From a checkpoint of a small contrastive audio-text model.
Model: log mel input, encoder norm none_scaled_ws, encoder activation silu, encoder widths [64, 112, 192], text encoder width 192, text encoder layers 10, text encoder norm layernorm_no_bias.
Training: adamw at rate 0.0016, 9000 steps, batches of 256.
Data: trained on simulated sounds of rotating machines with and without faults, 39062 training examples, 59.0 epochs.
Rows from block 11 of the audio encoder of a small contrastive audio-text model, named by matrix and row number. Rows with one number belong to one channel. Each number is 500 + 40 x the weight over its row's rms, rounded and kept within 0 to 999. All counts start at 0. Numbers have three digits each.
After each channel's rows are labels from the 100 clips, of 14848, where the channel reaches its highest value: "responds to" is what is common among them; "peak in band" is the frequency band that holds the peak. Only what is clearly more common there than usual is listed. The data: simulated sounds of rotating machines with and without faults. In brackets: how many of the 100, against the usual share in percent.
# convs0: first 3x3 conv, stride 2 (encoder.blocks.11.convs.0.weight, 192x112x3x3, standardized in use, each kernel summed), inputs 0-111
# convs1: second 3x3 conv (encoder.blocks.11.convs.1.weight, 192x192x3x3, standardized in use, transposed, each kernel summed), outputs 0-191

convs0.13:425555505513521488553521505478479558521449569419480489513516468511475494480461548377527531505476473556493519581525489491546529455487456487543430466523417516530532477515474541502474537522507489499466467594503497534487531494442518556425494459502501485534479591505513527542485422451502523499499559392503445490527461533450493537513561485543
convs1.13:485549484464452458457595556581455533555520452426435502502498456466497454490563433487483479516481491483484535509526368552500507571577568422506517488516532533497509453446499547471494431490468469511504497447505443480561516515455456507528433519500511497506466536477459406495498525513610511502495468557499566485539546498485525488504437541481498450483455531519533447505534488455558493557509483538449491508455445517482474517545460505509489524435523533529485448560466526509552514547495612461508453490545373526488526524529500579507468529529482465544472517515479481511494473481501425478
responds to: grinding (47 vs 14.1); piston engine (43 vs 12.8); rattle (37 vs 13.6)
peak in band: 2000 to 4000 Hz (63 vs 25)

convs0.158:490515473505522485544517470457491580453476556463468503554491502478439502491478529447555516522465505491475481536596454566562500453481468469427410533509478574498548558460515572502487497509521531521468436495507471522531540501460494510508539457509527429527480645477514508530473511451498508552518516565541464469467428454434474511443523451462
convs1.158:508532495515465433524502539543553509523496424475467460445509449487533518506485437533511505488496481427495502550491419488513517542526533484466547437538437519559479504422468523464514472501514451519546536543500507512589509574529514455498491494546501557563457514515483459548509519519536519463479538532509523525569540546461600495483545538469397493480456579513560393536535532502558456586511506479529452539456491520478505603548521475516487497412555512471492479606515499538504506473446558541539493521514514582505548542526497560449482509527523511517551494500542583487513434448480528469
responds to: speed: slow (98 vs 33.7); conveyor (95 vs 12.7)
peak in band: 1000 to 2000 Hz (74 vs 25)

convs0.180:522470484557460460561539523482434545436505475467559455424470484475564491460482527511502505411410465522540489480484526526561541512577528535488451448456534536488499560454448424505438499497553506401540511442514477511530467510471497457579485494491462485564572506493465520479502558518491506524501510517597449466466472532551459509490489473469
convs1.180:546501529554573479519476531502483564462452514541493535500515379488510503508487504528479470522468495506457496517511548477496575482515545499486499441555484502515399497454456530450532503507484493507540476508568468586400455536554564477516459541577545534533456510458525470525494541490541548530501518522514519423497511520465482465458515447490437554427486501479466612497549534603576475509541523454503505525475530475511527471483520484451447509457489526547485543459512460506407516460432499527525506571487598456493558536560507462466487501439480445500514552516494596471558491462537456496
responds to: conveyor (100 vs 12.7); speed: slow (97 vs 33.7)
peak in band: 1000 to 2000 Hz (91 vs 25)

convs0.115:482549486615515462491506493448493518510518551486497465481483476484460509478491537490457522646439485494537459512526495523496511424522403514485487436481531551529526546474473477513475507485514495479516496514473507563497498482423434516448504493480521443542501541483502507612472571472546467503465492396564419469460437528500485511456527473540
convs1.115:485470510459527487455463478507546647547540485552559548448456457521467477519605508475521485518515516583498502466509529422467464502458493534502508518461433487470502522504495469515468508487417537474481518486487485429459458501476633545575508494532526509523510520532555518512449529451510515498514528543485517490520502460503473533524536490516545472466500438530482567461509449543551484498507260457471531431477465519566505478501493536477480465517482487494488516474547403520509502501477489467548513492524534481465499507501516474486532417506516489504498520458453487529518550508488536547
responds to: conveyor (99 vs 12.7); speed: slow (99 vs 33.7)
peak in band: 2000 to 4000 Hz (91 vs 25)

convs0.82:546448476538556487475498413466533469473540480499465467442470515584460477438502508502478520455449471472524459494455525426498419479483472527448500436497505535512526479494496478535511550491556524466628470444436468527544509491454448454523503476449502496491469477581499625502512522426457433508500533503573461491483453516510492540532532497513
convs1.82:356475489478573514501483428494536515441503515566506507504513508516464453578538501487536516500511518574529510467473544436511436498480501480507414520446475495489529596489486490498333543503489534496450478488480504471454467468478579502556485517500431516492524530540584508499466463461489475530520516494480490500395494454521465502497460494475532445509510437506474571486501483517509497458472484508469556418516480503550536432518516538488482472532458428500543533425550440503529464499549463494544508393477539459498489478468481446510489489529508473518493485489483476550489634510565477506
responds to: clipping (90 vs 7.8); text has "clipped" (90 vs 7.8)
peak in band: 1000 to 2000 Hz (65 vs 25)

convs0.165:520455371534541494497528499454517519482489558506486501500456495544464493505493508518434432439443451476531475476520487620482499461502454527408527450501515574523494590452447506534523490455533517445521485459513448520498468503454439443548475492558505450540525541528515532530521541463492479531500490492624445464502450480508480484467523487456
convs1.165:496491530478577459461409524490548558460485510557525512387474502484528524566530512533517558463539504485461536497557527496495502462360472530557539508470360454504485542481466513473462483489509505504474528500476492516493494508518630517495553589499485461487498519489561516483458523470536537512521514494501479494473497516441491471493631490531481555498469494469458507543455535542532487521549593521482534457482552514519542471555495466495418477477498528505511597488566495482453476476484513560487568533499619489547535493472505439481504499497494445529448530489541494489545532526469494457
responds to: conveyor (100 vs 12.7); speed: slow (100 vs 33.7)
peak in band: 1000 to 2000 Hz (69 vs 25)

convs0.105:495530554523492454518492534494476519508484425448494562554532455479524492579485516406502523469481540572497535601510518519489516493501514500464390485545429459452484503489488530514494521566477462467462468540521463575467499505436570533450549437540509532521489548492562510424507452487499553455528475377493474497574512503474483517499522504523
convs1.105:515609482566438458520584543548470503536488492381401464527522474463558509492489448493477504528444456446462535575498387543529511543531559436489504462540522549477497522467502513480536479467519470483530526496503487498586539510472409482483537502511500530501472526456454463500512512503611544466503504475525586467537534502521511462529437519472500495475418557519539431506562493472562497578517519489446441524468472532507464527559462498495545531454529515525496443562421514508524520522523556474478436521540403546488530557483503499459504488522493483500493560494477462520491444464481466491
responds to: speed: slow (75 vs 33.7); piston engine (53 vs 12.8)
peak in band: 2000 to 4000 Hz (58 vs 25)

convs0.91:473424460465431488527535526506526488452490568448546449421504465506569505471481470511514472462463411498506506470474468528456618528518524455508511465476497575512529524532452459506499432469473470504442496568533556434510505556560471507504419470556487513621543446489469459520471484489555511441465532519487483497510465478512522465459475465474
convs1.91:506515490469530526497487473521479458501611449490550519501388482543480515528507449500549484525471567525552480509541515514398480440475443535492503470519490492566531499498509501499522464510490479517461442499547507468430506563496520475511517416471478487498489481532519472476511596625496493513406448555558400556469465482490516454528546567594531523488458484486515644561493456561496481468558486550483526522522521447504519488564491477519496506496528483438543494480507495583481501508491504453480522509459489455520476453570544489522490561516569534486521466481540500546502428503447544539
responds to: electric motor (32 vs 12.1)
peak in band: 250 to 500 Hz (89 vs 25)

convs0.157:430565491515490463542504525489494555534492442428468529551514433475523441522473537410475527432508574578497514581532509553555500453482463493516384480482448447464509474456476571518492524562487514475467476521527477543520507508459519525429525481533509515496524614494511503505458463485502558517497544409516479487506469501449469531486559514479
convs1.157:497553481576460497489551555572604476546531505477386445529516492415492504457507467499512507527493450431486491534519345544501493541543544450502547492526519545498493534455499560516504442484490447492577475468512467495562516526486502488497524507498513528514485571420487438501516543481635538521480498504541529522539533481499542454509494512501469469494476520505548402497567540446560533512512521550488442515476446503450455529524465544505503523462532508537488449597447524492537507521517599485505446506527454526471478514575529528474484506522475471563491554490503509453487482437496445485
responds to: speed: slow (66 vs 33.7); piston engine (60 vs 12.8); rattle (50 vs 13.6)
peak in band: 1000 to 2000 Hz (52 vs 25)

convs0.40:479448521419488501458482471508494479496470518452508513481501506531516523545497458457503471447475501481483529460509471559433617519437508481461520503503431519488508466504427541519539449492418512524471432530493495556422474482489520478476504514619426504627477435514530520473521422482472505477476502507419499549577483458475514462521466482479
convs1.40:502516483504461506426484520513392468520582557500532510570502554544569501550490394473430494488469543498496491553530477538483535488483446463489472507497538467485549419484479518509488417493498490526511496546482532496568502479481463459496549433410429450500489443548464502454521487540492470475443480469551480501427482492477530503530463629474518550504435517482497516530393563507518488429534508539536442508517514536511495532583480485484466487532510435429493533543506563538508463580516510578445569491467492514529480457453487526482524478540512528528458448573530504556538488468464544504
responds to: state: faulty (87 vs 55.1); squeal (79 vs 14.1); piston engine (32 vs 12.8)
peak in band: 4000 to 8000 Hz (79 vs 25)

convs0.189:477538449519516465562531531471449550467487533457512511537490424466500506502486511465491485504466518517527487528559500602593505429521472545460406481490507561484548574430492521534468494499517513451488471479508467525528507518426476512483514469518505447515542621489512502545508563493516529556507513459593470479433444495470446511422538460439
convs1.189:522501520536555452499497532531530535525479527533482492426503396478506510522559479513498472506505448440455506540531442478500553521484564483479578458515405510543435512442467526449522474510491449497589519511504480571524504567551572493516496501568514534505462543460508439541496544492551566529491515535520524455538533523457564461464540469479400521450467516485508438527545513580593480538524521460492452538428512471483491519576496469509447545438533527513480520519521468500455506474497537529546492561503540522471567533620526542437477515488478467528514565500513585428549463477511459466
responds to: conveyor (100 vs 12.7); speed: slow (100 vs 33.7)
peak in band: 1000 to 2000 Hz (62 vs 25)

convs0.89:524456379540530507523520529451516541486479505503499458493451496526491479505458542516365476443455467530522478490528502594525472445497418530451537415475536545489509545472451503524483529487579497461544521436519464551492476511445436478565499474538482464499526550511513531533536512488501505530487512451620443479515462498517475505492565493457
convs1.89:527491515528617460483450496481523564445469539577522475422505469478477527502497502524485527462501470461469496503553531479549543449406501534573559521464407471493451509483507496473492485492505508495476504489517433557483456473488613538493547598511542458479493522434557483440373479487510540497578493472473524500489481489450423469477595473497496513478506507471464495505506556541531513509541612472460552478486512498486534474478530477503432487467487540521515583456568463477446474475476511504500553519486584512513512501495505444459497539482497411563425526489527487442539545522500500449
responds to: conveyor (100 vs 12.7); speed: slow (100 vs 33.7)
peak in band: 1000 to 2000 Hz (76 vs 25)

convs0.116:511530534521463430516513413479500569444557417442532523525501485440543426529513542419476540428450585584487491542523526489553508488478476515491393498472465483428505506452470516497436537572519502480525486457499510585524502520446504472522547472448509529519533575498563511442495512516502550510508520445522477520506444516488490559495519503484
convs1.116:506590479573492480518525552533493482508468528496395460588518410456588510498409491520483512513480468436459401505463466486498505502514563429413525474558490553541453526465477541515521506507549408447524541516549490531439527497528478470484524494547518578544516528446472501512523507499621508478464538471563539442511534526462513469462456475439428489469450554483571530486550496527599496486473542516492475502502469528486476528497486457465506508441479516521475485591453487496481503476511504506496448556490499502482532554563512457467468475507464529483556571526422536470478477466543498474
responds to: state: faulty (85 vs 55.1); speed: slow (73 vs 33.7); conveyor (69 vs 12.7); rattle (40 vs 13.6)
peak in band: 2000 to 4000 Hz (62 vs 25)

convs0.9:510464488533493510496483447495562458483495523489531509458580429571504446489530435511497507418505477457467513448496505495458592515496501497482528480475486610498516473501484487471541423440441455444470444569438492445534472509514448461458425529587518518647483456531499529514463496462498479486514489502441483483491495477489482496492444453493
convs1.9:466474469467499527482429460511475485500619463512592557470392518527510479532522499473542489522500579562544553484556528479397482465475440561577451507504523495511619510547511466515465475489446494448506518491461518432442499525504504494500531474476470429478531489563480532466505533535468484485441497521510407504441460483570511511517579556611524574499432470484491573499455480535472454467550504525477526521503533435635516485510465458487524475517531488433554532501537468563530526516480485493469523474490474480512517445522515498527537509506554489502515459513491490533502522524445516536
responds to: compressor (64 vs 12.3); speed: slow (63 vs 33.7)
peak in band: 250 to 500 Hz (65 vs 25)

convs0.10:487529487507512551477435536503488472525439464520518457451526546535476550524476509452509543528544447479436501456477453430484512519500499524510548410536450522521435448624495502478510565402458476532509499546488502467495475503487526542489526441526500514522469457488524517527511425474489460458508484519428498523519578501496469395578508460596
convs1.10:524481542441444524448475524455488492519493547476503547493519504545451470503545465466533509502483488512464527498526520470513508540583497522518481529525521475445490425560542477484506567503462546471479445486447486485553559477479388496510488460461505418453506496548492545540515480465351480475557456529474504499513454460502433623531383452513574531484555497510425482434439459453448499552452471469485487509473469472474466446498469498469601465510498511451476497482502544478495504527545484475534495479443428514501479471459482566508523486527473533399513506499456443565512504469572488522
responds to: reverberation (69 vs 35.7); text has "room" (69 vs 35.7); text has "reverberant" (69 vs 35.7); squeal (37 vs 14.1)
peak in band: 1000 to 2000 Hz (55 vs 25)

convs0.174:478533424488488503527492606518477502507454544517523516497467504398501514489458516509519455525459470510512510480503482554520540508538505493492505500486540505517475525482473480512466492435507486473401582493571514467514476509527532548520455517518505503522537530375485294522492498520521506520487481536515498499477545511501479405440522478446
convs1.174:677503505468514497524495517489433495504475477453502530477454505472553538412416537543545491513543516457535482549507475557467563472487512506492542441541499505489465471513499519538657479528504503462489499499469524553534513546475452469501547486494521469539512497488406526492523521520511479520444537447511505519595492537532525448538548560519444571509479529557541454496500511475523475520519500454474540535487538531447481532477487458521477506445488504483525485577518529565485456403424496521491503550516519544479510537551604496515475529526541483505514507384547520459484414477494518529
responds to: electric motor (47 vs 12.1); muffled (low-pass) (46 vs 11.7)
peak in band: 4000 to 8000 Hz (52 vs 25)

convs0.56:449476471505434468512553481448507548466510431478467441539551507458502463463487478500527503571470516415532456534553451569473561433475471409557421563483511473473582511450517553473519480506522525525475459475540526557453533474521491502479528475542496450565485554457465483560440502522531540484541513507522487427522453476484518477428499511429
convs1.56:500465523471489463488514570517550494547505506496399430430457476559525574486458560591475511508490510461502514507470483528489498460478496451456554490545500467551466568467531575474526438509517481496555523548571468494502474562525508520531503448539543543524412483470484457540569509507569552458489467460525513496536547559458530492522538481544405506453510531513539436527508538496529490508510361497583494518467481532457490604539543502510477561474560539510486458542542506522531482457457528518521512540513540479541505535437517475458502496525531568530495426468511550469518434480457594490
responds to: compressor (38 vs 12.3)
peak in band: 250 to 500 Hz (50 vs 25)

convs0.87:544497527593500484460482490442534537433531495470522487443513476501475495472566529542504498446438471472544435496521503451485513496568504542422514466488543570487453560494476424490458495452503491384574497463447489570552487486422457486493482471468515469570476513502518536505489586462515453506528430515556450451454486534507461497469468476540
convs1.87:458528516513516506449410482500526546464491497553605546460458504557480486543554494466499480458477540543488566480496533425447487482473503548518417476438482505455471560499484408487440542484458532443506498515509467478439445537479551548568530513553502536452496520578532575523485528472464532478508499462473500471481455493503464525505519449516544512460486460532408591483510478584503444500555381471536519464481491489597548470462500466474511453512475508488505502480524396544500533444466403500513503505521497434496511479455508416537536450498515472469523481459428463550543517516495500517
responds to: speed: slow (73 vs 33.7); conveyor (50 vs 12.7); squeal (40 vs 14.1)
peak in band: 2000 to 4000 Hz (56 vs 25)

convs0.14:531492499556545477483485404465517480485501453491474451446487515597467459460526540512467530468470476464511468474450489460513476496500458513430503433478510540494509464488489486527517511524546523481610419439430451517540498486456446444508526487483500471566487453585506645520500499441452429485505524482573468490492449482503507548532496511529
convs1.14:337479474485553506484472459490523522440522526545509536555486505506493465588534494480556514505487519608505524501485538450490443512482486519512407504452505494488519584513489472488314508500500523498450461499491486467470453479459583511538503518501436512492496507560588528514471509449496492497506527488511500491382488432488478505526464497473538475493505455486481556485501451521498499470541471492485544423519484490557523491516485544455516462532474431479523533486531453500522501543505467495523500409443536466521523474474475479522489464533505471470499478512466442566511662518514491497
responds to: clipping (92 vs 7.8); text has "clipped" (92 vs 7.8)
peak in band: 1000 to 2000 Hz (63 vs 25)

convs0.69:415473535497489493564539495511439539443492479570536518475459451438554517510427451438545486375441519571505488516541475511580485536483526530468436554466471496465523541482469526501447548520421587509476527449544482480466542480476476486543533496495433499457560477465529482453536447512461524506496521550502500518490503443498452471533556479473
convs1.69:516578489527474481519522532549498454478488535547408443531531466459447504469493542529462449521482460450481440483495480526529527570497530490443596497532544515492454473440451585510541506455514484451566414452477474550549553477508477508485521465455504495503485494396471483502549561525527495506578425510496509494540518519394553483532477503478459512532530538481540414516533585493600526522489530570465552551449442512502508467533486471487565519504508583533509495579460549463516506499536547503501466510449462527492469509577547552457498533506471530558550532498528528501486494450473576451
responds to: speeding up (72 vs 33.6); piston engine (56 vs 12.8)
peak in band: 1000 to 2000 Hz (82 vs 25)

convs0.73:486477467525521484510473503508526485491481592444541488465549433530506498487503476505455497424497472502496510455495514516469585495536445492491534476482503587540487482499473467509512415411463464421421509596475490441539455526533426481463391521562508493647522493485471479559482504471499466511504510488459466495479516490510488479464466440508
convs1.73:493504503455493533494433474496429494504626454501592576429397489499499471501516528487553523565498576540547539488577495517414473465496452540598464507499496490537583470546529471514495472507455514433487540477459525461471520533513513475490520468468491418465550518558477500455495559554477475502417497520505384502501470494561509495501578573600527566507436501501492562495444472529470445490536518510462533528486545445580517504495459445487521490488529489423556534505526495530552517502458504499496534480508462505493520458562545529523507527495580469513512518511525514533476503528459518537
responds to: reverberation (69 vs 35.7); text has "room" (69 vs 35.7); text has "reverberant" (69 vs 35.7); speed: slow (61 vs 33.7)
peak in band: 250 to 500 Hz (62 vs 25)

convs0.161:545507449559483477491489460443548505471510512481496500477510465524473468493548512549464491425450463460537442487545466570503555469514439511403521480479546585499510565420491489514482429481539510437505451449485451522528486482458434442506458500530516433620491555511493549508502560462503482492532509520591474479467448471474487489430474478460
convs1.161:457512489470538515470414485482530549446544490550557552428406504550498511550505497506580517468523534572517515497528541381398457496418457564532459492487433474522515557509458456517456475494470521484457498502503503477463459526483647538529521532519505516505494522580530529523479571455525558531474513504500460500482492447475442488519604500604524550465443473497480560531502487550516474506570520498475532442483524476586567491490505486481452456489491443466512542524551450539490467495471490483484510514504605454506525450510520457522501489508546474534530475480515490521524530537450534508
responds to: conveyor (100 vs 12.7); speed: slow (99 vs 33.7)
peak in band: 1000 to 2000 Hz (52 vs 25)

convs0.146:516469439568499517501497495455525529430495435520476420414489449542475459499506500537472458424425425489503454475524551501534466479551526494433519431468571551500482533519484490516436555465544464436595488442478463507570498530465430464497498448501552507516510505556511574491482560483491479503497488537602444518498478485507467516499524474497
convs1.146:480449507457578515481480457497552517461542517590542473496509517572450460466564483443528526475511481545490543479480527362507491512432498568521488539453470499486551498503523470511469544502435510502489423491535486525461491498475600506526527547471513470459525495544591476478480483494436516531529507509469483524461473382523381501461511463514525498492580427490427591474508481545497485500482478498531508385498499469526555445470531505498482474543497433481500529436526397471467474464508448490524511456467553437489487481445499486502516536493478462483471506480470401552523531515536474518
responds to: speed: slow (84 vs 33.7); conveyor (75 vs 12.7)
peak in band: 2000 to 4000 Hz (93 vs 25)

convs0.120:492558516533463446534492471469482580474500437442522516549532457446539435536519577443426517442500573562504484527551489517563522459480428491507379522464451477474537497442495525473437491556522481461504457458515507594494464539452491502524552498497478482523542607490542517533503494517478538513504538435520499520519473482470476493459505535447
convs1.120:504535472582528450501492561531552501518469509483437480571527430515537529490451482502516466528479452451468466548506402524487533526543581482480526433578511549558453578476475527484512479486546427479532590552526481531501534541546468465475489482569533540516460542484460480554498533493577557503476541516541558440580541517453572470492523489491455506441414493480560426509537514546557499519486551458499434559497482482486477569556489454478493534465541482512488486604464510501517528547511531511540440555513555508479556511564543468450488499455477484516551537539505575486529477466495485460
responds to: speed: slow (78 vs 33.7); piston engine (57 vs 12.8)
peak in band: 250 to 500 Hz (53 vs 25)

convs0.106:510455471475473508522511521518512508477478635411505448458507451496526535447488461469533490471457439481496527505484520493436564495541508481485517503499447559546515499514446431513525423440450481469434515607497527460507496532581449489448424482530461497610520485496486469534500489471534468497476512541410472503479489489510543495451457441530
convs1.106:521491506448474542514476492538415475540608468493563547468428471449457417534526506472541528590482551502574481519526507545425494459513471519486492496488527505552519441494519513477528502520476468461511547501472526501522541517549489447481512409455461487506543504555465478459508534593475449491344513543520409514494487489545539432498534578554491525512437515504496527522488455511442465466553521486477513513505530452517483594547437479492533515475543516382525493485512510526546545539488523480521521496532448527473513506584561559508513525507584508481517519520546551483448463518519476542
responds to: electric motor (35 vs 12.1); bearing knock (33 vs 13.7)
peak in band: 250 to 500 Hz (63 vs 25)

convs0.177:477537524508480463547533543531444524485492505469536555502543463471564450530427512439484560428520570576509521553507546485579502495482528512523351519479442492440474501479496485494455545537451429489480513512536510496533510550459515539500530499498487575464549495480534499455485439534501555487504427386490520504546525492487467496539558516482
convs1.177:539512466510510425519553540554480469516441485439416493551518483419541544470428464521415448504514463495513479523512493574507536471506531440497494468529539539497404453439547515469539479399554438444528517529487421505407495508482417515453503495516536492536470498454459505478519473507614505537539489447507529451532472490496511477487434461455474519496471513503555504473557570530587520551520574506482499514520499492469459513445458440425550567514489552514509475498446538508494511458507489510506471579473466533503547585602512519478490506492506477503535546475502501474516473455528468421
responds to: speed: slow (65 vs 33.7); piston engine (54 vs 12.8)
peak in band: 250 to 500 Hz (59 vs 25)

convs0.141:513471537480443453523497455504506573483486427471568526532490582463557451517491595441442539388473551546509497498557477503498516517459467466479415555477436493446515509507515567500464525523502486525497484461545557545491507518512519471568572461503452534517498523472576496454504434507509542461508517505467508497616491480492500440514512547467
convs1.141:535556468523477454516530545519466464498463489442435462537526526467591562513385499514450449475504462438490423542479459532518516498491557466446503501595544533534432476457488552514542472401585450451532525555509483498498536456516414467447551509505451515526505509494451490512528458552556522467504494437528560458484516502478511476501413532469468453491445546483566451475547599505566529548493577503488470574490487513498477530494462422446532449464524515467523456595459553525487520484519533446464473548504502521512521517471522476465516471510499525506498529515495548497458449446495551459
responds to: bearing knock (46 vs 13.7); piston engine (38 vs 12.8)
peak in band: 4000 to 8000 Hz (53 vs 25)

convs0.137:444525424498496542515498551520469504448496603455471505486499398507527493475474489416531418494444485494510481483532472566551493525478513544452471520531410561524575586475409451513475487419515488506493521528538476507450489479512491503459547497559496505515548499518557526585516523444534522536510510515513503528449434475491502435492551440485
convs1.137:558499568477521492490508537533434517545513381524502498472543464508490492482488462536402492523505559471422527514512553564467535443525492504472540532452515498519546457477486509555531483528471525510526500498504474524512537507571551492457472450514489506536546500456571523505502559515566488529561472500437504479507569595446537482519435534510428531571447493477494504493479519516542516473547512522522453541476393517489478546555530463466379509446491505526431516485485531465518515525554490562492500491453526530477444535540518576449492536492460488645508516541518555491470428474444473441
responds to: compressor (49 vs 12.3)
peak in band: 1000 to 2000 Hz (62 vs 25)

convs0.92:507455492501489525500518456481513497481506503525497500456501504512461543504426498491483502536489502527500477531472461456497344497481483481524522514482495450494507524522477514500507620545536530538566534483468537543468556480477487483539519459432491500279499475563476544468505485488457490490475536525536493519494499490504441512545588469489
convs1.92:442484470479455474489504481505535502496462532508514505506567541482462438493524509455499453511525496482535433397398497495557463518517492401457478568495499462465516528509539473464459586507524525502459475421473540479457452423472479521504465538520480534526567508514534504479501378490502423503514497522376456511473470479520505516482441498462575438552620516516484486551517492485525559422401498557469553498526523454496504439476502591504455482497483456514506531493506472494510438460595511489503533466482495503451491520464481491524531480453500558451461476481473502514455527467576482557
responds to: air leak (56 vs 13.8); clipping (50 vs 7.8); text has "clipped" (50 vs 7.8); machine: turbine (32 vs 12.8)
peak in band: 4000 to 8000 Hz (71 vs 25)

convs0.57:506519422490483492534496591518454498509445543518516501508464490398507517486474523511508446526470470497513500471510484593529550496529485478492497516454551512512508525466478460505476451455524515479393558476567520470516462498534512539523442515535487480545546526402463341535498510538516511529488493546534507492462540496504481414419511471420
convs1.57:644496515491536497521498548503440494525484461474496492467465481493560526464418527547545486525533514440525482546522497553459573488442496524497561436535474498531446465498475552493627466522501477472497496505508544565526526578488490462485560503523513473545492512525432518514531516540497523511421527460505513479581492574488527442537587522531419571495479529539544460505528501494534484523524537430505535528483555519438475541497488447505449518421498538501526491582529549571470487438409537530471520556515543501494529532540585491489468527505527492523519498427566541449512421467505503521
responds to: conveyor (35 vs 12.7)
peak in band: 250 to 500 Hz (50 vs 25)

convs0.163:492441474466488431536514527505461538482451504465534475503473491460579488479468535447492477498450501490502503490496479576501583501472483416523426527447497516500572507466488529493500427499486511537395469500572585491519489600594472510511516515525452506568545548473472445540465474493503540485448563529486504525519451479475508455425492514411
convs1.163:538496491517505492561495510545534467531561466499471448500507482514508520493476465555526436530470487456546452554508455552496533472518477530482590413594501513594454504446462573487533465476553442495537480516572536527483531615512502431435539479503512520570491522484503457504521520559544497511420479460551486509566517522490613447487531533511448531471445559498567521508517511507522509481475549514574465585487497495444469503498527511490532531445562484478516495554523578556458508526425561498484489518473496507476457457562524498442486536504543515537579522524558594474479476453452510506
responds to: piston engine (71 vs 12.8)
peak in band: 250 to 500 Hz (84 vs 25)

convs0.22:453526456512523519517519545488487508491450501469474538558563448523487485505466404439613486476516565485497526550502534532584468448473583491505383507485454490477548471486480539495524507526448529460475476570523398488523498510449565507427539489522486497469509580525535517487423441488468538547541495503554463488478481487486482544512549507489
convs1.22:490529517555486496530537574529552479521512448484379454490518445428467506475529398529453477520500489449475556538500452572505536536549527427480513473583539545498505515462476578506500452494495455489558478508507454510555507573511484481540473502489523520507467516463474436499599527496589472519515502545506467530547516555520594458526472534487403481511454529523495402489535565460546496502497371547525477517470459490468471555501514512507505533458548568531505445547440490465476496488504566513527486542525456532517495552551502586458494499536486500562492483498522504429496454455498533495
responds to: speeding up (100 vs 33.6); compressor (65 vs 12.3)
peak in band: 1000 to 2000 Hz (93 vs 25)

convs0.67:444549336469504537486519530503497476499487435503435493532466463479505508522495481480526408499497504455525481484538460676503511502471503474496516522485521432474559528424473513500557461508461544516460486451554490532441487478486490511457553509599472475508503514483513469563483498520494503548508506557543520499499475466482516479450505507424
convs1.67:530490521508538485502441493489469492504538514549496460506442577557596520426451536546493513501496557433504481520499533532472536477403404526461562500536494489539540448524472543578527497521489492535483483548524509519537532550487547525487585509483552460523484484521496518467535483512488546532491515433513475563585499526420485474570544552541468541510488474512494471534451451522585477441476479571485538501521534519485501441513552513508387529488477495511485526531496516486447429485514514523436540472438598469506487489374503439495520532495507528629478461455533499495516481476434498496
responds to: piston engine (66 vs 12.8); squeal (40 vs 14.1)
peak in band: 250 to 500 Hz (56 vs 25)